python train.py --model="contrastive image-text model" --dataset="simulated fluorescence microscopy of cells" --train_examples=48750 --image_size=48 --crop_scale_min=1 --horizontal_flip=true --translate=0.12 --color_jitter=0.2 --tokenizer="word" --vocab_size=42 --loss="softmax" --embed_dim=128 --encoder_arch="caformer" --encoder_norm="layernorm" --encoder_norm_position="pre" --encoder_activation="gelu" --encoder_mlp_ratio=4 --encoder_head_dim=64 --encoder_fused_qkv=true --encoder_qk_norm=false --encoder_parallel_block=false --encoder_inner_norm=false --encoder_patch_size=[2, 2] --encoder_depths=[2, 2, 4, 2] --encoder_widths=[64, 128, 256, 512] --encoder_kernel_size=3 --text_encoder_causal=true --text_encoder_width=256 --text_encoder_layers=8 --text_encoder_norm="layernorm" --text_encoder_norm_position="pre" --text_encoder_activation="gelu" --text_encoder_mlp_ratio=2 --text_encoder_head_dim=48 --text_encoder_fused_qkv=false --text_encoder_bias="all" --text_encoder_qk_norm=false --text_encoder_parallel_block=false --text_encoder_inner_norm=false --text_encoder_drop_path=0.05 --text_encoder_positions="rope" --init="kaiming_normal" --residual_init="none" --optimizer="cautious_adamw" --learning_rate=0.00078 --beta1=0.85 --beta2=0.98 --eps=1e-06 --max_grad_norm=1.0 --gradient_centralization=true --max_steps=8600 --batch_size=256 --epochs=45.2 --lr_schedule="cosine" --final_lr_fraction=0 --warmup_steps=1720 --weight_decay=0.3
Rows from block 2 of the text encoder, named by matrix and row number. Each number is 128 + 24 x the weight over its row's rms, rounded and kept within 0 to 255. All counts start at 0. Numbers have three digits each. After the name is the row's rms in percent of the matrix's.
# fc2: MLP down (text_encoder.blocks.2.mlp.fc2.weight, 256x512), inputs 103-205
fc2.23 096:148123116136098138122142124152104128154101130131118181156082124138107105141111134156147127129123136147129104128141110148093147144111201124099172144111134114141147094157088149121130142133116140119136130129101149190117129112137120135150198118143139130175119092089123123108094122124162131151112166145114141137104
fc2.24 106:107109107104144095107167148150136133150175110069148130137083141109139118149190149103152156115132161123133094129132066091149117134134084126141159109149146088114094135121128145103160162127123136148133125184127101097154144152094139118169120087123133129112142117120159124109089135103124134136131129144144129133156
fc2.25 093:123100132128142138126101109129155116133096122097133159138165156131095126109146131106143140120126115091129122106106127135135168151123124134158105111142124118115121120116137070131144121154166136157123098166150182125163153145113131125148166148145172089126123155147131180137150142123097115117121111161133148158132
fc2.26 099:152116135132144108103145135093129110132115173118131149101136085124116159028092115112121141140099104118112112113158142137174122095104179143123185102101168122133122142092156130168110137143156135111158110103160168196106132140117133120098120186117110146093143118150104107098147164130094124132147105144142131113132
fc2.27 092:139152135136163109147108144131160150132113142165132115158140145124169158133190107130111151114129121123073141151101102144129099101183104109100127107127135140119129099137079126048172104102112104086137098137121132141159172112135144110114092085124156076156138096129098148112178137112120126143122132117153158120124
fc2.28 101:124111135153153166096076148082059130162116116125117133168094196127148064114118140099101136145139151135114124113093130142098148142102060148130135116114086121109124138184146122158121151136158149152100144166135155156114119120128129114121159147100158108143102166128187135152133104153136137069113132142120087136163
fc2.29 096:123137158154117091142147100158106150120154130144123135123090124134130131101078166128109134179155152160104100131167111117100157144138086173085114126090132165133148171137161113164128160130139151136154094168144152072105172143115156131131128151100111137140093174082141168153124110156099117147117142101166109143116
fc2.30 088:120070114116115149136111145115125141109122159146140142138123131153175123138151133159073131151128149098108173115153107119124127133090178153146112158172152136146110111145108151090128132137132139132119132115121116148078109119111133148084122125116094151177139135123145137133113195129172133168151109123141151139137
fc2.31 101:091110108156158138119145109116130128121128126123109175156134172090157122084134154115098112136129093123106101147097117118111122090137090127101123091143166135084137104094083146059108137137083121087141135112126129150152091167097123135105106134134156097132130085142147112136115141079118153121127148108129133113151
fc2.32 106:110135146133114133140147082107092159161134129081178116098100157149142192121135091106112122124127135119170151152119135138161167146124099119124100150112133135115084101110161126112126131135135109102147129133093079106134117122113115082104084073149115177124135095148157147154118111142130125141108132104133122139126
fc2.33 107:165155181192119132127112104142091141143097137144116118133109121104149152113150150143146098094128075103108156138133157129147108107121139096150200069108125131173119100179135132149167105095114127106129122096156152076135141180180131168135092150109131159123094124152116119108167133135115112172114129112119138140110
fc2.34 094:145091134139127150192109185119098161148164103121101128135101121119116116135151134136143143157111108109122143176110099094069102147153158130144151165136121139124139116184149108184135146142124105136113083116103145133111158163170103098158091132125118148167119180128123128127178128159085112099144124162064131125123
fc2.35 102:151133094183081092153116165171138084138135120082120141096111128090148091143143155136202148118109125128133143145125134141152114122155081104132101104147141147107116151128126160142150121083102122107146074117099119108164159130161120152126135205169114144133098149145120067150148139120106132116084108172135125125109
fc2.36 096:168154102143080131147115108143167106133120133130116138122127108117084141139130140134119113128085093112161169140141093118080153141093142061143150136113146122115072118128144113127171120121154106159137123123112110146073134112135134126155162172115079131128116184098094134148132193181123103130135096145088110094147
fc2.37 104:159123131109106121133105112116149167094107129122165128139097164154175113124144118140150114112078144094139085187120148126159093122120118120114130127067142104139113112122124128131120066132131119115140160202137093118187156139167192106135088131126129156101132151092174113107100115118131116100133177120125109111146
fc2.38 100:114139135133100089155108141130141117134136133087102164140102125104118123153160120129150120117119150122124125085109113117123098137116139085162146117121115144167134100134154123112157110123131164151114099051108123120156129131126111114110176079172154125151107135083088132120125139141154137117143107126085150128151
fc2.39 094:084092106134111148078146094129079170151148147150138123121079138129135113142115146137068094159140171128114126113116143104138117136158063143134103102114116120136143117070147105118127101161122111124094125148116141118114130102136132141109105144144146144118135139077164113153123135143125143174126149136101092154141
fc2.40 099:083123142098147158115138143153083124099090155104159150098132142113127087094136151101123139126143128145131129095143148112083131122117180149106146111132117140118111107123168151147148149127122192166156145101073132159115137109098127118131079139115127125151139136149068143118163151129108166125131104090153165141114
fc2.41 101:136102110138135136071162095134170163125166142151152151096179155155136106132149164126112175145112136081143117148082114103092125162102113158105109120157124159121156074118140129119111128124125116107135117112138102103196176172163104130128157133107127110085117098167168174174131139129104124114103148113135153116123
fc2.42 099:120146153099157112148135137124121147131176142145137157185120140121103104142129087105113147153091110132121090175147122098129112100159105102136145133154135138147209154129107121140165112156113119132124105111147136129129115118125089093109120094168090107101112118151142095124134146139138143143140140115130158137185
fc2.43 098:109126179135135135144136098138165129132171154093135106013112143146119083141139092105162136107150093142111134165068140131103088113131153133145120159152139135112112128120133099150121110100126111108116171136119100117135158118171133142117114127122109125162136148105187143109140122124159097136131126151121150116127
fc2.44 095:091116101134128109119137122152108105131136087128122143128101118101104105103119150105096105092139104087131140161123124156157132160153092138168111132126095113178122103100139120150071102151150115112144105154120086100107120130118093143188161111103111129154091198120138125101153148157166133142111129116105092127146
fc2.45 094:122148125139161119122130114156125139123098140122151110119142136141109113104092179109077139127146110132176120167148088164135130133172145103085130146111149122112127136109173104168135110098108112130087100091095132156147102141108113146150125144110124127081137168133096124133137128158158134126100117140178167120161
fc2.46 113:139153143137156132120128130102105149128133136138132113086096153086159091097109093131131145136151127136126131141136138166126156133127134117165158143137147148124124141133133139192145144157130147119108137161159174132123088126121178152154094150120154139114158155124197153159151106148137125128149107089103097158126
fc2.47 092:103120094143123090127116108116152145119169136091122114071140162141099098151109122145117144114083157133150121094112145091109125161062164121117100145151107078133133152100193146134137118126092114111156130151105114150138172138103122108110135153108116147151118129139164131138158126120121121133137111106147151171091
fc2.48 096:116083148124094170104120145058100106115117122143165138128160128119110091092095146158085164136139135148111141087140103119141153112109141171129106119134145134124144103127172143131120138134111125144119130186133100131063148183076134130119128149088140134104119080122119173153158158124122146117113082128131124129146
fc2.49 106:109099124118145116083127133134075125147149103108094146097112127141154126141085091171098169124155119139121159105157115131149136071117149103158094112099099143118149088120179133163109128093118139131115119135153138141102116169122108088175126144136121151133127181121148162084143136170101154097125131161116145144119
fc2.50 096:115160118124059120171072124083139141128146125140113161104158155123110135124123122140115132125136135147122126158113157167149145112138126124117111134149135140102101148106116130127102131137125116083138105161139115126192133138138126131119132097163113087133116127148115154126131159087132130152135097126129131151096
fc2.51 097:154125170081091163120156137069120141153077156158094132131148116122108135159094127186153115128137129155094128169128127141126132132177088159150112135148108153143123142130125084167104101105165119137152096113142152107128105118116121119172147058170088128154136100117124110138111151155153118128165151125156124124166
fc2.52 096:154083158140112148125137162098080154123092167161127127150107111136135094158113174125068147147121133152122166145164129136153139092158119094168144142139120141169076092105169085131126119118161123115122119117125077143098105180117132154124121149105162110131145125146153168126105157114128130160159131122112149121104
fc2.53 093:148129129100104127100143110123154142131134115159141149129122127100106183120074137090150111139132166140124117137144167112127077120112107124084176116089120107099141113136089136114118095091135122127129121120061166115144147080164117134176137136135112105143123149159133116111091156131132145102132111122121187151168
fc2.54 096:162134137142155161116100142187162150146137165137110126048101132145128127114126125114166122143141095148106155132152126134131138111141190114105131139135144124123168122121167143142111153117151127104124168121131104171155119123124091127151098132154102117116115145171110165161105125128098105144129114115144127109077
fc2.55 104:153134092101142094123096108122088203124124121148120110100090181154177124089128133150109133106098086096089143178127128151115132135157118149159106109146166114106114088129144130159163125107119171114140130192144095095118140136130199167134132112125120124098095152102165145112162082104126103143113130130097114121125
fc2.56 103:135108077085112145139122156129125159121125067115132184084126192104132076191171109152161115117148153133099099144139127164149189143060128149138112112136101100120117108127120126133122123116117141176144099181099151108115106098154178132153130127170117123162119152131102121166103113096112162097128161123107105151100
fc2.57 104:129132111113119149108137107085092096128136115154095129124093113106141113076130130106131096154151117123134128169157106103115104138108137120143132131086110102152174131104141119184135145117140099082133159132143171095209115130175137123147116109104126175106144158150150159075126152164138120110129137105113125103139
fc2.58 100:111128120120102162137151145133090193133116111138123155125104153156097099140114140159077109147142148145125157126123134093127183110161149125104147141138141141141147138117096136104107152150112089129077135115116155167115111118094142099137142101151114120112129093106140153134136155166134122108116126140120163078155
fc2.59 100:145130158163131127139115135112074076130112140170109103145101143129149109107115147128149133157125092118095128121096146131141139132162145126113172128083132089097139141152119116140136142130134074070090155144121153122121144134123116098111084121117145146130107111133112129102139180109131165140112141115127152152142
fc2.60 099:092106139133151142071104144113121140138175131086121137124101125139198108119111092141135133119092129151085148116129106135123122131193125116143143133124147119122153131159099099135155186158114120154159146093098130147133130096075118128128139110145126160088119100076095111135103165160120178151138154129114145155098
fc2.61 105:106086107099083108136068158121169087137143134098138096127160130131123091134088098143142086137156119094137114098122110119109129139121093176088115149144152151143161132095150119125103128131157173137140193135117083149065148138107113144147168108134133163134113126097137129145129073153133117086132176107119149142136
fc2.62 092:114133094152083090170095156150168153102157112162134112083148120116123112155102130119136160164162137163121105103135133122117133110097143088135168078136094105141169117129129153147094134117113148163168156139149155147084158138115106121125146135154125099139095118149094131115093124116180135140164198114152137112134
fc2.63 102:107120151096170145175160153084104146151125141161128132073123134159133163128080121131095108176116078139116116194112117168141141105146120128118102171122152131152126144144135176163071140140152095148073136120124139109131127128137145117127137149114145107085170135165146121091125115131135138148111134158134137149087
fc2.64 096:161117141155119098158102165137162076149126165078138128086140112109119109142114151099108166127109146164144124118125099119150096107093167092150142138147153124123139136103165149150117107088149140139118161121120131178148129115124117118086128131104116127169156127132101072140109172152181079126090131135114111091151
fc2.65 093:169131146087142106137138117153162092110118098155140153122146169136135121189136108090120118118136114122152164159154124135102113151135120128075150109162103123088154115124097110097147089140158136136106179172156095128061167101130125174105166086156127112129121125119138079111139148092154117162145175147117127115108
fc2.66 102:148124143122116118136126126151203111136087143144100117147161108136144132181094086118105113125124133146132156142116116134122195127191143150107134142160137096096096142116102148105141134163168133116145115116139107079093143141133120152102113135142102117133112161119091078139100101143091112127164160105133142125142
fc2.67 088:144118124107099139137093165094135113125124105119130134098126117122113106130123145109135091147152148146142101137129124143107152129178098135117101124129060138118110169153112155164145159148107127119068131167168081135150085091155103140103152131128159161136080121134139123134097128114142121153071103138142159110069
fc2.68 103:121151130139122115121086137088165146113118106153162138051135133127123087140129107145173127124150151102106150093090092149150178132086100140137130142127155103136123104102109135104116124124130104140120115144154108152120145143137140067151142148136157121121148109130135112152152119145168141146150151118108131146151
fc2.69 107:140122176155134144078105118104117144149113158173154101079109120156146135103126134077097117122113069108157176130133139150124070127151160136119141125073114116126150125131162145150138104150181158115113115138136098125149133162126165151147133142090169127096139152129135154090162143145139136135118114164089095133171
fc2.70 100:130138128090137121157105146122134100158101091151129152104086098137095152122103114139114107134126178121112113123158136115128145133126150128181108141155136161113160130077132099149112114107147117139151118117128123133094115107140118136170155145174108149150122120106076133091056120115147105105134092127079112126097
fc2.71 100:143119158132108104191138144171102130136110144124137112157149099150120141138140130132109116102129080161129116135172137141142106131091138129124128148086165114141057148109126112118115142116120111166110129114115140093171128145137164116116087152163131107146085136126106085146106119156135118136094101100104120116111
fc2.72 101:128179096116128130146075128099155120103150146119094108120147117116169155109150125184111150119136133128122108112101114132126172129091165121124162146167138139109106091163116101115151155099158090086142113123141133186121163099140152155070144083144106137139119115132134115094113119130114123130145090099118124122144
fc2.73 098:132164136116130167165131134171100149168159131128113130154116102163111143136100151137153122114131145130108147121091114121161115132182174120144121110145185098137134126132135111153124110100159137131136118065093142108125120087129108097111143102108125122133128081158104093130099134139154085142125129174169139128127
fc2.74 105:106125129132129104184071148096197155149153122139129136120119101090109143171119134143151133123154163116087082086147149136128145097150120152115110132116110153119142121141120140109105123083129085131117121119135185147144100094122112137120087086178108114193121142127132125101097155088168108146161147116113120150109
fc2.75 109:159106143139116121111092148087095096085058109147143116146123118162144150107137151166128132139109109118120151159128156156113122154133132089114111122130122111111129105101180166172110119148117119116112137109163073154146147179113095117176090158119118147142085125174139101118231105141135167141103107158096103124119
fc2.76 105:117109097112139102190124121114124099127152151186107144128132141150105139137100103143133146101121134127134135133107137142126135113113118155126110156117083145136127162150062101078112130116099117160079125157151091128134146078082132159116170122142134110171164087135146155134107125106162137165146117144124117143059
fc2.77 109:121136135073141141187113133134093132162115142087130149154099100157128137168162131126129116163144133139116136078136147129123138117109185095164132105179140174120156140106126131140143121122144167122165109132137097151096124122112142089095083104136167135120107091112138162134095154133154168127144090137121115125072
fc2.78 107:140147144143123091117126106131143102139107153099103101185168145134080151125104115128132154079103113107108157139114101131139083145125149112132120139122099107138113105177144132132094140119133050135152142152113171152136119107156089131143169160135094134122131155146125109109162128161100099126103127116110119117145
fc2.79 097:171135124117090140114132164111129101130172125117114161170124096085126130121113107150090086114117147099161131098133119160078133121070142083096179101116113113152125113155126106118166131146164127093128108106139141120091146122122134082152136136136162124117107104179115104130141129135157169157156089120118092142078
fc2.80 101:157145133096127146110161149108118120107102161173130129171106139121117129101099086116121146151125159159075162137147134127092112142119184110107137115106152153163158102126142107131136132121163122142165138148159160123109082114143116105138063167129095134118127107163117147125118126114133147121115124110140158109172
fc2.81 099:093077118119153107125176101176127176122112121103124137140102105116116159120146099069130117104144122102117105114096151136111138128129091118079149142142118123148135124101151142102130104146132129149166127069123154126134124103116149120093139112123164119130086061145107139131090152135123141123133149128143141141149
fc2.82 100:161134103132100122146109075095122083119123149182081085110060089153135140104107140090139129142112108117174152160089118133146115121118141123116128132116139136140095109117100131076118105136142114086146155107136141138161148146159138093117114156143158150112139124121126144138159124131142155140098128134131129131125
fc2.83 102:089122123115071112144064132138140088108137112127165114120144119122140092137108100126147097151121112148131090128115149134128142116103151135159169147064121117137150068164144124161131150110097117121115120098109155168114151071116125129111109152121134121122151117137076134120154135114104105141109150089101135110151
fc2.84 101:157140125158099111161112128143144115131146134086151163093174103140121135160119123136136124097083124156136098123085118131125087133167138102120117119105133114164101140106146176125120137129083103116135128132109128135113141159161125111129120128130151129134140113105151077110132096122148152153120112141113129097129
fc2.85 109:100118114120146165097104133144109117157150138134153090140094085144164124098151145124093070144090140151108161069101154119112142121118164111139166114154128123118143157120154120125112117145131133116109163098137168132090134129103144163136110155096123146094098154114116097131141179143077153100112127107130084143139
fc2.86 093:120125126138132169137121140117161162118117160165136153105149124162151152101158145084114133109112120145108127137161111108118123151071155128132145097128109132148135120180162130201155111163181139135133155153125113143120150120204084144129094125157123116114130138121108141149106152141103152148115125151106099101131
fc2.87 104:116122113165121168169124144098149122126112116131123145134114158142118129110127116151137134114167138117133149119120099138122138142109195158108110098131127124178115123146109123139111142131170138190129132170131131207113155166120089095160154115148155154174132119134109132137112139143134127123097159119175126167094
fc2.88 095:127105085135140112142126140133169119104155141078154138133159112137135130178150102154137141150147143140128118104140120145106103115114122111130079114164132169125131131150131091146152132084143131167184119124161177087139139113112134109140131133181138135190128126163138107135084114092120133139126060138151146108131
fc2.89 095:107127137123103150082160101173088092112128153148140084139117113152121147078129135148146082112141114161169127118123126128171120124096121105154166167066130114108130167159108128127142134180160137067155132095144165136112118049140138149124129104129140127091088126116142057125083155130112109146105119137136132123155
fc2.90 098:095118129101122160120140142154107099137127127095158135092107202138124123130089146154136148116132074125150131143162156133111157134149111145154114133123149095110121155117146093145108102147123180152100076159114136117132115146118155120108128118094092117142115110130110177079109080125119147110136132105117107124071
fc2.91 105:124124101074131149131118124144108124090132149115160150147104106123120165166120155131126175131133083096130105124118115122121118104110110139117136099124116158144131111114129086119147157129095123145129135056111112107155056096101098118111154108139174103133162091117116126157089086131116143101124117166100124156146
fc2.92 095:119147112132185163113145137158171167118155103127084123175161110108064123171146171139123105101124127146149100137086143145130092140115070105151107167131114123128130082096130121138148116155123110111194115115124135113181122136119129097120180135125106083131140150122143120176117141126122140134129155155127109105139
fc2.93 098:129130085109077115119124137171160105104113060135107155128194115121133154155093134088101145140158116100122124118089126135095123175146143161143111134135112124108110152168130121082126145149106083119104131087158135152144133072112125126141145117164093136115107140160089136147132162162150127151140106127156168129167
fc2.94 095:103212115124129147154163120174120154123148098147144101185183094126135121159121138148117147149134102140102101128120122122101125089146157098095140151088119119114114091087142141136147111102146118137131099105165138150165116080128127148117149163120147115120115136131124136093127140102155100134132158133061136131121
fc2.95 106:158117115059137139171134151141124156127146120133141160048137172121144120099092124115140132118119107149082139166109110158127119134154125172130098165116111125116148154161116117074127096114079094135134117171117093162125126121137119123107129085144098158164138120143175152128143113138175111117169089151135134114130
fc2.96 101:126126150161112105094150099182120122135143129103141149159127112165145136106137153141114124159114138156116147061132136144112114125096151141084126125139128105116130131096124166077148173124118126108116157073111137144073142104112114136125114129142152141088108131119126129159135086117116114157130114120146092147084
fc2.97 107:129088108072112159146129147133157129102112126125150156186170095111154120150121119137125110142132143121113121079132120123122132077112130152125130136119101133142111135113118118128157154167173117125121110119094121134119095075134105115107139075140105108161104109145119091167061151137137143126146145156122089138145
fc2.98 098:069129153083169114161118147171123097141100167115172126154147103116154116162134103091138162124156121118095155103158134119121117117140129149177105103128146125143146103107133155111147130146113128090112125105122167114088120129097076135126178108141144139168137095095138091148112138127079121123129142152123080192119
fc2.99 095:110140094115118122091134108167118138125134092068102124152090144137116169108126132145150123148164133158132109159110125118145145160163126154156130132142130112121131103120154112148135139098154131126105105165123119142175144109136133142107132155117143158094113152148146099127145139152078120143111094128135147135055
fc2.100 100:144131132149186117109119103074107164154107119136110155118146160105142122134121210108110132143135112113136117123140133118111133110123086115150167128106139140148100082154109136071143139116079150129180116180115136153135139152105156105077121086131126147140098080093133144132138131146099154157104160101114135132134
fc2.101 109:159109136109141122116116121094096117159097127159122116093088197108123087123136120115102085125104132090104096154143142093132139134131125178096123136117127135150171138131130125165113122142145187123113143141111133125092139137107155130128105135122116099127145151139202160146138083135102128094146128120112123140078
fc2.102 093:106097076085139074149128121104104099072107118119134120095070140100126096171111141125124151118131119172091117122133150117125142107170192121096154159118094149136086103123117153094116167126072111096143106143107135165062118153116119116117129073133108105137135102138107149116130110086092125124141134101102087159099
fc2.103 102:151135144114096125097158145162145116131120153124134134189125111119096183118127152119152102167129153130150137143125123099160092125159090120107111119116117123122126144149100133118135128151138176121116141064102163123133146132140115146109186106138142148101125109119145081122153101098167170194109147096121151169128
fc2.104 093:092173111112101148163116118127069117103103124173099136148132127132130118124137126163125125143132158153150102133135136131106109163166113138145140098136122143111142121144138146108148104140079093155141124128117125135099100109099089120123076085161143117138110134139132110145126110164125162092118124120112114094123
fc2.105 094:154096170148165155149110156130126140116128127104104077069102205137111127150149104156136114118132141180107124111129134083128112144144132145105073141177122107117132117138107093150145087130163098133144170141121113095134117168131158136137125164148134151138109146133137159138107091116107131136122098105151112133117
fc2.106 108:117110142149137126106110112141112146107130119106099118138120176161154127116170129105139138102120151156145146099118139129125145116084106172123170143160136140109125156110110139142144135167139134115105119139121119124110158139185147128106128131105181163119116090148148127131101113147145120136139114105135111130104
fc2.107 093:104116119107115158142130138142102147122136114152128133113093131124099146160136117099093121120124111078120151138147139108115120138108115118146102124123144120124109128117155130142151117140115121162096156152156110129142136117111101129150119155114151115157142103165163165148093129118069133162156126139128121100128
fc2.108 093:108161162154136153121136160117150139109197117152101108103130128132126127059115160099149131143136144145091078160141127118139135124115128156099152164139145117147147135137100143107093151127124160096118129172099132116165135151113159154139140122087102110124132147128138145149088165165119164144154116114093134116162
fc2.109 096:131191129136166100072121108160121115119145142118123117145086103095133115107159141109110134083111169111142108139119157121113133147205092152153114115115153162113157136162168117109104137129151126142115141103091135100180143174102151088116148140090128124058123154111159131126161095125068108115111173111137103118099
fc2.110 097:176135147109148093169097140081130116113095131091141150127141122161143133131150155114178131125090124093136099079100117079142135124135148121105149100089121153163123131155154150121121186132119112160131107117116120171138077081102130104142146039164132114180149146142117125119141140117140120118146120163112142100147
fc2.111 104:180129149149167117108107111160130087159116191140153128136166095134108122122128122145124137109112142164160145114149088140134125190096104131155143143121169131144076133143157139120131133113135127153101098094106144086124155131153144109114120159134115086096136120140115126142159094135132116177133163148115157140121
fc2.112 097:082126138111180136167133173141085168109140126110115133109095160138113100120147103161107154159148088134145135122139153130134149123121178163149121139102121125144148139135127139149098100122120128109149103155134119144148106145049101108149110148187125120117151105129095155117128106144137138116113087154099122112118
fc2.113 106:161197106131161088128083136163187118135178093127122122108174142122113129150157118131134165125098134134109136155123141142127118152144090090140152112121084118138151145145126152157122183121132146085132167123133134121173133109205123114120154092083107139113114145129091122141130137192122090135108120143144120145123
fc2.114 093:175127115095152121139145125195145187132093150133130158118113157157125141111119147175161108102143105149120151120097115138153131136123094125121174130117120114169078120151083134069127110126096124106113096070099133119145114136079117102116147143154143139156127087105170149077152130109118093130108072099108101123140
fc2.115 101:147124176125166138136125144112115140179093125128146145168117167123114140132122126150081173140141167122097126103132124161104127122052070105136122117125141165147163160129169128148118157154135190186125122136138130136128126137126154124199145168145114101154144139095114121127093158106117126152152112110114128134153
fc2.116 107:145170135201110119144121117163137141113133097123112136086149105100120146156077143141143125116158136146101112151115081107148110118163165098146079111101117129108130117115072122154115119146155135121133106097146102096147179149147136161122127172125103127114129141119109119129152084136108109116134140097069131105102
fc2.117 091:118109131150126118141144160100111110122146183161104107104062139106136110136114162104121105115110134111144120097124127101151147087116203137146117144136140141145123147110105129114113156123157147184179111152162140124120110137157172156119164121135113117144096104133089126109111143106146114136137136170153153134146
fc2.118 119:103137159094136156127161108098154139129161142145151115177144139117138162146126151116142151174153156106102131079133133163098150108091118127129070153158140178129169123146136106141147154167176116114213130132126131135128122089083121093141140146134161087158144150115145154131094167096153166131143143146141129171135
fc2.119 104:126083115173081115173147113110130107177142113111109116168151132114150099101128113162133107105137113129133161100124095145125129129118148098098162157151112149090091125148139148128147126124113124103101161101149142165169103157160128121097079129112122129143127113115129108100151142125159072118128172076147149132151
fc2.120 103:144120196145161149134165145135105164133118130134117134105127154127112089097176185129133114122142123142109136123120113135112143143108073109129130112137160140122136136117135159160140115152139140119139143131115144096127150147109129132152084159122155109147151123082123120123149135125118146122136101077159102087124
fc2.121 099:113139121083117135098089132120114143099125113130107157214117127133137116070098124108168138105143125121133132128182150110161148075108111108149121109125118121152144100151135122118099112113110095149116141087109170126154095070097133123117088130172095122135131162136107104116084107128160138101109186113136153147180
fc2.122 099:121128103138151115105121109115117154098159125121161123099170138162131166184112126116141138098076126083129105113116111094125102115134093166122149147079129116168106110107149162115135140155140117188144131177130122155172130140138162130112115118137109098119109148095098109102149120074112108131098167134102125124167
fc2.123 092:124143117172146119155136099110088073131136121162133108176117086159155186115108114103133139094114139097098117123092129130117115108118152082157078126085127112171116140142110141132140134108127147116086084033129149130139141148133128137115095169146122142133100154095095111134123108090154114122123127145120116143137
fc2.124 102:130113093169115151169061174124114131118101113127145103162131107117145148075139117160145120096171118151171144132121109123139106180100113105123110114088134121143118133120154171170090085126090127128072124088121149099104158179148149139138075152132133123122121146114104133128173136161134105163142119128109120112178
fc2.125 089:147115133160142112131083156142128177149158132105110147109114105122122120157102094143184132136108165164117112097078131185142166122161122128151128116159137130071127171106135123143128116140131098098121122177153123159122141134104066126100118141163149094127138126106119178169129113088127139132155132133164125122113
fc2.126 094:156141113146147137142121138090099142118133138115147131063101186130160110130092124117140112144133110112195152080111127117133170105078112147131132154133131134092108122126169078123154136138122150128143146179136146146154123092171131109158141143130149145179114110137125159142130133125076120125143133112129095120109
fc2.127 098:121150143087089131139116126160166103114114137109102135158134059119111129164096111115129106162122118186112126060136109100135108121095126113135141111150127090132139126098096110100126142123112139136114152075144157163121094085103176100120104121122136115118142082140107080110155142070129138124142068120166089124126
fc2.128 109:111109127146087163137080117113079147141159142124147180106083128120119136144162133141155092106153124105110153150139120138109147130146170132112132121165103153143198121108114132110114143172128145117128145157128153131107100142155127135190127096139146141122113118097148134123123113129121172123143127161133112155100
fc2.129 104:148144134138112171147098095138173098145130086175098153097144151108122107107109148145121117131096119106100130129131089128117164148121060114114107106109120145126163164167115170086159159133121141090163099159125130116131147136184119099129132093085158164130111160124160149139134099088100138157159091119123170121137
fc2.130 093:100114120143177149094106107111116107136170089113125149100144103131092058087127139126127127115142151098132127144158130149122141075185121135120129133098164136118153133122158141188128155126091061107144116133137170184172165142087137107111093149108098086117126127135184124123153150162106154132146075115109142107090
fc2.131 099:188142169123129156133126110073127138109101171148135068115096138135115110062081146135113155153097128133117125195117116128146107127143142143146132130118155146119155124143115095099138109131171095129136144139128131125128117129161109140133112144110127141146147125187128164085156146169105158132123114139119109121118
fc2.132 110:105068134138121137108104133136152102112136119141120127088119147129123124125071120117131051089162175146126108133148099123093159091108121126117126139136128129168140110136094172099153103117137145145106121127099122136123150129182145127114126097131095126113107079138166116128116158092109130148104133134151148152153
fc2.133 103:100141124098141160095137154158124119126098172114148140128122104163146116144127130124107142158113141125122138100127125119144177128136092126076110107147111168118121115102126184141147146128143104142129110140151114141115140113098113108107143155136120123115137105126167119152117130130138147153162115147144114138119
fc2.134 109:119148133083145157135096116097162124124169091112151154127138133155137112166151135113159126116146140123108104085086151135168132118110139113131166163114134113150156116091101140108136135127111097134164114136116134153160123084110159141152160139162132103189156074127108143124108133146156116132145123161162123116153
fc2.135 096:108065105153131165116135141082109133090153133119112146159079136143179125148163119170166100114133112119115160122156099125139127137112100136123178146159115151115145129081112139091138157111090129132115167164111134098101145133129147138155117131124161137106124155147136127093133149080137137127138102116123084160129
fc2.136 101:123129089116126144121141106112132125122149115142124122075150156095162139210108159122125113126136186129135104139132146114149117128121135140112119150098136131128122099117087143094118128165093100132148117186139105125151137123132142144154141136135132116102108144093156156112122097105136133117103133137118130175112
fc2.137 096:127110169140114123098143106159147124139094128148141118142152180114155115184125139122150177102116128136134145148088120124138054154174125124065110145149131107157135108118078108136115113122160124092133139100140146142121093093092112169081161118133156102094147134081120104156056134118125116115152168164072140119143
fc2.138 107:174147120145116122119103135106109153148119155130129140044104133156127096128114127153149152094093132106171157128118110120109121121116128106141130119148103109136120126139138149168130152123127130125149092157170122143140144089115146109153132137138121099158142150115116153108133114118150122125120141102145132120102
fc2.139 097:079157126118126135152133103141162122109140132115125127195137129129128114155153136126113077129139185107092101124136138128132128134074115138088118136142128141127175120098109147090097165155162176117154133144133160136115093138136179152118138086123135103144119170127070094138142138099152119136188182141097149180133
fc2.140 105:105063123077091142107107156120143097096131067127091138103159125141121114118151130159149106117157133141129127114090117108114092137093149079120141153134148130100123129109127131160143125136065188110135128162110134120127133075136158133110097153137095138126146126108165117127074118123158150107127149128123126144134
fc2.141 103:136139135130129149120139114144160119140168147124137144113177166135144151125150077152152154183112140102109076099096126083134131125113138126132170108147095105130161134123122160147169134146131079118138155120160119148130160131089139095096154134149161126117116110144116116149164160130112159125183116115081149146133
fc2.142 099:137137108143137120142132097167080086181091115149122133143148130121136123125158059147099120142122063104122125128145135140164159122079112132125170149108149134091127136134081091114160129118127160139112133079139142138159122168120090155109104104140102146146142123134104111171133118100083146081102109146185104095140
fc2.143 096:130111119133170153144151110137103146087088149152129155135139081132100112125140135159095107092089154131128116144113136120119129112173140115145121133166140085123091138135128171110137113136150147103119122117108146081125148112106134121094117112085145140124115179127143122132147099125119111108133140165131145142101
fc2.144 094:165097122107120145134115117123117109162163124142132145164135154121102099095095131152127102143127148123158148107121134113153136087126113113178141120151115159104141134108128113141073118117130171150151124152145106100140086077133126127135156134090126119111108134149132120147089117130109132114130127126128123145173
fc2.145 097:131122153104135121095114101136154111098107137130120099075133100116113114145105145143139134106114141144124123118124105136108080137158163140125179136123144116140134115152125134116121070138092129110109133126155128144142108109149102146133131153149106163100129142124170186137121147120132106124145123126117125174139